Rows from block 2 of a small image diffusion model, named by matrix and row number. Rows with one number belong to one neuron. Each number is 128 + 24 x the weight over its row's rms, rounded and kept within 0 to 255. All counts start at 0. Numbers have three digits each. After the name is the row's rms in percent of the matrix's.
After each neuron's rows are labels from the 100 images, of 14976 (inputs lightly noised), where the neuron reaches its highest value: "responds to" is what is common among them; "patch colour" is the nearest of a few named colours to the mean colour under the peak. Only what is clearly more common there than usual is listed. The data: abstract colour fields from 500 small random pattern networks.
# fc1: MLP up (model.blocks.2.mlp.fc1.weight, 640x160), inputs 0-79
# fc2: MLP down (model.blocks.2.mlp.fc2.weight, 160x640, transposed), outputs 0-79

fc1.301 051:146138159120083130158117095103136151118099119126121105167120077145134137129114132126141119108118145122107135173178109149129086153157141144148112150157146142124136157080120142185142134126121120177124136116116130115139166117116195109103137098
fc2.301 078:139130119128107127121119089130130139135126135110157144158131163116135132103137162121086144111112141142156157114125062143114119126123154112136123139133116142141134129135125145113109128118116136138123121109132108114129146078115200139145148112
responds to: fine detail
patch colour: black

fc1.480 108:140167161149138123117080123095089141130127150122120118079134179120134131133122124131133107126115146147134153127105127119113138121113114123143126125148107178101166144149133148086112146136115089125104134090156106153086104114175162145129128099
fc2.480 131:158146132118121114122120120135038128100142117119165124081106192123149115105122153118101154119114120138125136186134163133131123126153108127110117142129100162145154134122140179111123144134100133124106088145129107098149105112152173140108108111
responds to: smooth; bright
patch colour: white

fc1.211 109:091099117139116142128148134130068134111136143103205137121101153072133121104118135130144102082134139126149118141140123140126135136118120131104104070165096106107092169155118085147128138127120119106127125127126087150101141139110102150136107119
fc2.211 118:120122117130111099093113143149181142101179125127043119160117158119110122121120135130177132111104126138134159099105092106109130109110131123125131127148133129136129122133102156142117134095145135112142153119129095131118127150136146130100112124
responds to: smooth; bright
patch colour: white

fc1.90 142:114176132113140157128140142128066126119150099155165148134122142133157153126101150128131098100105118126142110142158092129129152134109114123097098070119088160121123129177142139185133113132148172123122124161090099159155124135107076099176135125
fc2.90 148:125091128136121124121140176111180139113153127120096119165122138143117128120111146124178119122118099117137130070073054144128122124127138136122143136138122120140118168113113081132170130070131138131123148133105128147124116123123096131128106106
responds to: smooth; dark; mostly green
patch colour: black

fc1.445 057:132168121128132143153115161110118133165046108116161130104192129120109169117159097113141087152114119124157105133109107066113094143115143132112114117132114148117108153147113142060107130124093076122131109113160148136124138173143149152116101141
fc2.445 074:136169125170134152128113156142129118128116117113084125096127139145126139142133125189153119103098133145075165182091068205134129145112122135145130143126127098109134097131139144134132128139126094129126163129142144091113121156149159119141083118
responds to: bright
patch colour: white

fc1.97 085:125121133124114159128143160135069125170079134117127110154044145130136143124121152113140123114149128133114148113123146135136128098158116101132133106138146161123115130112164126105106118121133000182134133159148128131105140127206161124156137113
fc2.97 093:117097118101107121141138153123168111153134145152144126182064116136146137105106137172113118121124139110136111138171156141111131122139150131074136135135119064099144165140121136120106120109160021128129140144134171157121139130125172117201178109
responds to: fine detail; bright
patch colour: white

fc1.138 070:141121130120172187100166153143082083128109092134153135119120134143128128138122157127090150124161123120123146094106135143100169128125152134090165104105169083148110084128132154136121119140123060160134134133131128149137128098154168176122127171
fc2.138 077:115131134103148106135117146118153087150139115133051129156132107130146151154089117099150093150138129111149087138102137138133129107137138152150115128126143161129119160140103127144115115139166074128115148133120149135158121125127159139104092183
responds to: fine detail
patch colour: white

fc1.43 175:143170145155157112155133117115096128119114143112134119118124154107162115137131107140153122150148150127130133083102126114130126131149134142121141162141117119121103117127111125123127129121119125115134129112107150113097100143154065116122108145
fc2.43 235:134137134124138116123127092129013137091127133135123129131125180128118127134138113114131127126125129134121111235162214130132131122126133133129137131125129120090126127115135142128107122135129128135122135144127087141119133106169114118108125122
responds to: smooth; mostly green; bright
patch colour: white

fc1.463 088:106108119142156135118134141123074116133058099128168120129143139122129133081148165139137148126128117105149140114113115161128126121123107128154142125116134078131114125155159137047108115145135140126134135148160118128090150096172138121133141119
fc2.463 114:116129125137139131136145167149135128163153129121093135108131137118121128155110122140124136120105116128154126165122171144127130116146154139104131134137137147122102152133126029155118127109158130115125164136097151118125132159148153136151144095
responds to: bright
patch colour: white

fc1.456 095:143193069140150089112143137106157130168110099139078137128188111124160081140159153132142146133146093162140147122144136115138135150166116122126146123148137072099118145112150139100125163078090119111134135097141123126115106099130118118097126155
fc2.456 080:148102180136143124137131136105137142135110087124210148143167119119118105112118119144121125135121114139119137124099135135097133146133116138150130134172114094160133131161160095143117161200112123124145120088126121119151150095117120151138151143
responds to: bright
patch colour: white

fc1.104 058:140180146102152123110130119125089113105087142116144111114211146118137131134140118112130149109149160161084104109099148135100170121125128152126121147118138123136127141147149100123112132126130135132137122149138113127120116131162130168113109115
fc2.104 073:129138129112121143129105110096075128102111137119123144101201110165141140160107147114107132146102140117145114136126193165106135108127119134149127130138130153118141133134120169146123139117087121149142061158119084171125131096190160107143091128
responds to: mostly green; smooth
patch colour: black

fc1.69 059:119106091139160137096130148120139139247093108113124126121131112111133121167141120125067137136127102125122134136103119137111166131130154140063109128165111138113107122112146081170126120125110125148139140138093180132136132195118136156134107099
fc2.69 088:131113127130145126122130092127145136017119125135150149138133128132143117129147114079133133100111118126152138092108114137124122117111139119134125122122117127135113145127134199137104136125142155153124154138143107129126107113151222138136132099
responds to: dark
patch colour: black

fc1.321 113:144123115168141117132080151122135124119131088111126149132104137126125103179145137122162114150153124143142143124093106101164128155090141160097123149145118164105124126070121107062105114116120148141143128098118130139165127230087163106121135133
fc2.321 107:128128127167214121155133112132120145128121118134129142197123202146139124107140106158104107141157159108134167107131092146136122139132128136133132125121114110121114130146123150111118130119113140122134069121112107122129111203140144143143132119
responds to: dark
patch colour: white

fc1.638 144:112155109136122134142128137124108087148104098099133142118123128131129147125191128152140090146161112139137157160116107086133138116155197132102074095134115154130146096104167145112131132192129127097091125149118117166149165107117104104145152127
fc2.638 137:118094147119125129129130164126129122140134068145157121119135118110139128113133122101130117129128130122141117130131122151122119130129228119124124128140122121149087106117120075123123069101122122124134166135119150138125137124138144128101140108
responds to: mostly blue
patch colour: black

fc1.73 082:121101142123148142116149118135062138140010109141139117141120124141127128089128133134147124143125128121108108124137110123136152113102154112172138148094146109129148128137146105039117114140122134149137131120160123161109111065135195130135159126
fc2.73 127:139121130127099125141111200140143133145138135132131131128124080120109123106113115136111136134149134128157113146116152125136122113127149142131122128136115118108103120117139070132117127135113146125140181131130160145124123195112122130133140114
responds to: bright
patch colour: white

fc1.123 035:130106134109137138111131125131092128115080082122162130161128116135104145111126134139143173142141144123138155115123134130143141096115109106129143147144141094096102120128156136073084126142143146121157129146170117136062129080160146135132143109
fc2.123 053:129137118139102106130135174146145126136139139115095136093127108120117133125129152135113127143138108128161112156105147129134138111112127138134131121144135127141122136125129051154133125138166146115121171133109142127125131180136212135130129105
responds to: bright
patch colour: white

fc1.360 094:117111151126090121110154112141102148169000119111128121117109154124139165069121139120143177131112135116139118132119119130135133124112134105122114124110124110136131144140144084083121114152127116134131121136167123108126136102086163094124145102
fc2.360 120:117131110157105138135113181122129122085126124121135127119114104122107122139118127154105131106099119124160129157077152147117119108127153148114128122127141127101118124129136046114112134149132141136128154130114152116110146209152134132145139137
responds to: bright
patch colour: white

fc1.40 085:136099063116144153133152055096132097146133099112146137118117129158139162119106109154170148131155168144100118101148178109112166149120149136109133146089148150129145149140140160168110136140107194135114132150104134133094131131100096131121115152
fc2.40 073:112178172093130132130116088137109129152123100097109095167135112140111148126132122147076118131113156130160120136120179113140127143122196163115144137137114112097125124127091073104162157141107139138119146133122113126133122114117098141115139167
responds to: fine detail
patch colour: black

fc1.626 152:125093146130157136111123127090121136089131137093193126122096212133143162187137138114151110110144124125115163116141140101092143173127115135115125115125118158113144134118132137091140094134133131141119128145135158146120160181139124145133124121
fc2.626 109:113165115127160117121114151070145140097140126150027145126114194134146143138129128172116138134122152114135151140111143133143138136134115152120124125130122134147102118137129106122171113116139115124129135140142100096119130170138133120130111137
responds to: fine detail
patch colour: white

fc1.497 132:118159148151115150139124117122161125189059101110111137184107070104148151133139102133116105131128147163117122128150130106140159146145124125170123126161133114133146128083120154234127116103165099152130122149066141140142172100102175119109128110
fc2.497 175:131149123139097123120151064113100126142085121117166121156129205134135127123125129138120120135130144132122134109054055106134129125129135122139121130136150116117123115129163125144156132112112145138121184131111119130129134101105178128135139095
responds to: fine detail
patch colour: black

fc1.633 018:136140082120106108128138118104138130104103155141143126123059107150099150092125128147138089124124130115140107086094147127122139150106176117108099131120114132127120171154121139089115151175121173127090133103112118127181132139146129115117095075
fc2.633 024:129128106127122124109152117143181132148143133138105113113076113117114117116119139123122137128122139122140119096130098150130167161130146146076119116122115140146197110096117097136129146142117178115115175138168138109110130118130125114183083103
responds to: bright
patch colour: white

fc1.557 083:120139199149097181125110117118135147144117123144087107151167137127111146090115150123106155134129130102177106104121094146150152142106114121133120091140121145114173110112145156114133153162124141109120140150158111144082134080095138101129107114
fc2.557 073:142119057126081099139126129126125154134149130134174116179142148105124140113121116166154108136105121101072100138151072127115154134117104114124097107148118109150126128126091093121134136094153138088125138161127087136134115082097147143157150125
responds to: bright
patch colour: white

fc1.620 066:163121125153103094137127120135152137124103120125111116127114112094091135109110136185091104146121156120086152139097133155108123081125148131089117158156109109129091162126133113078131151138126186115129126130082134137091164166109093124149148154
fc2.620 068:140151139138054130125119147139123133143131135128145098101112125146144125151108144139152116120092139142157109071122139197142125149135121136140140138084144121114135083146127173121088133112064203131142117128120156118120130157182158129126135156
responds to: bright; smooth; mostly red
patch colour: white

fc1.473 078:102098142123141149112124109140098147121138143086128125116135159149131136152164139127162125096152114160135138139122094124139113150117129120164116097136131135142128119107142109097106109125132126108166124149104129132055148125147209082100174146
fc2.473 107:126131140151153133086105214119149115113137139127122147137151109140135137162113139138140128136155139125148120117074127108124129149131121137156137142131137126172115142125132131108138127131140103156128085108156160124147137139093174101148121126
responds to: fine detail
patch colour: white

fc1.50 058:160128065122135111142139125096138111157080094117101139127193117116157142127141156135088123109116141143134109153135157124114171115134125112116137123131125120116131128144160155101143111115180154121123107129097120126170115110157108127151132096
fc2.50 060:120153174165182141122142143142123153163140113112169140168177166155103125138143104172148132152089146139127133089078125134142136134116089154133119086139135145153137130122159134128149154160144172157137096096147135153148125129136147086129182122
responds to: bright; smooth
patch colour: white

fc1.284 137:149115099141103165092122128108134132112110139068118134128069126155128220131110117107119095163152117136128098140129124167129106132107129066132135130141150130145131120119104112106127099162131148144100129114117124124138131126117121104130133144
fc2.284 113:145145155115092143115123136117147131136159136144144114134019117120138255133149122179141127121133176123122125110126149132151127117138119140112119116104133131143149138129129156133141107147121182137123140125126112130129120144134132147135099112
responds to: bright
patch colour: white

fc1.118 065:100139128111088144142077116113165131237161097147153115126124104124123121139165130122121136139124111110124149147164097096115153125114126133086104116151140153148115153113143104168122116132130113153123131112121127130168125133096121147122122091
fc2.118 101:130119126129144128135110094134142150000123131129156129106116171131134127119128127064160133147123123151133141097099126142126125134124131123129128116122130135151119136120121179121119127133091130130132125124135086154125128056152160137120136119
responds to: fine detail; dark
patch colour: black

fc1.314 061:155115117102151121126127123144076151106083092151153143147132116162085137084128158124154171142166137127144138120113145131166144088134122106113129147152139096101118125138143122098136118139133123136156125143165099122101128055159154133118134109
fc2.314 086:124140121147111128135126185138144135150145133118109135085143111123120132117119112111109129119117094140160117163098147150125126124120144129122122132133126111128117140129135044145129129112138145117127168137118153125122134180132173150141145106
responds to: bright
patch colour: white

fc1.308 132:158141108135110113105111158147125123145076093148140104151138086123156122100150145084126155097124112112125131156138137124075098138142133124094148114120143100135129118131155141140097123171142149133145118096175091107110102100121143145126117107
fc2.308 128:140133116111141124140122197132150123120110133122116129168127061136135127137134161146121144114120124102119143084127138121125123115113145114137126137128138140145131151131111125118093137098150132132114061113120128161167142097095128126056153116
responds to: bright
patch colour: black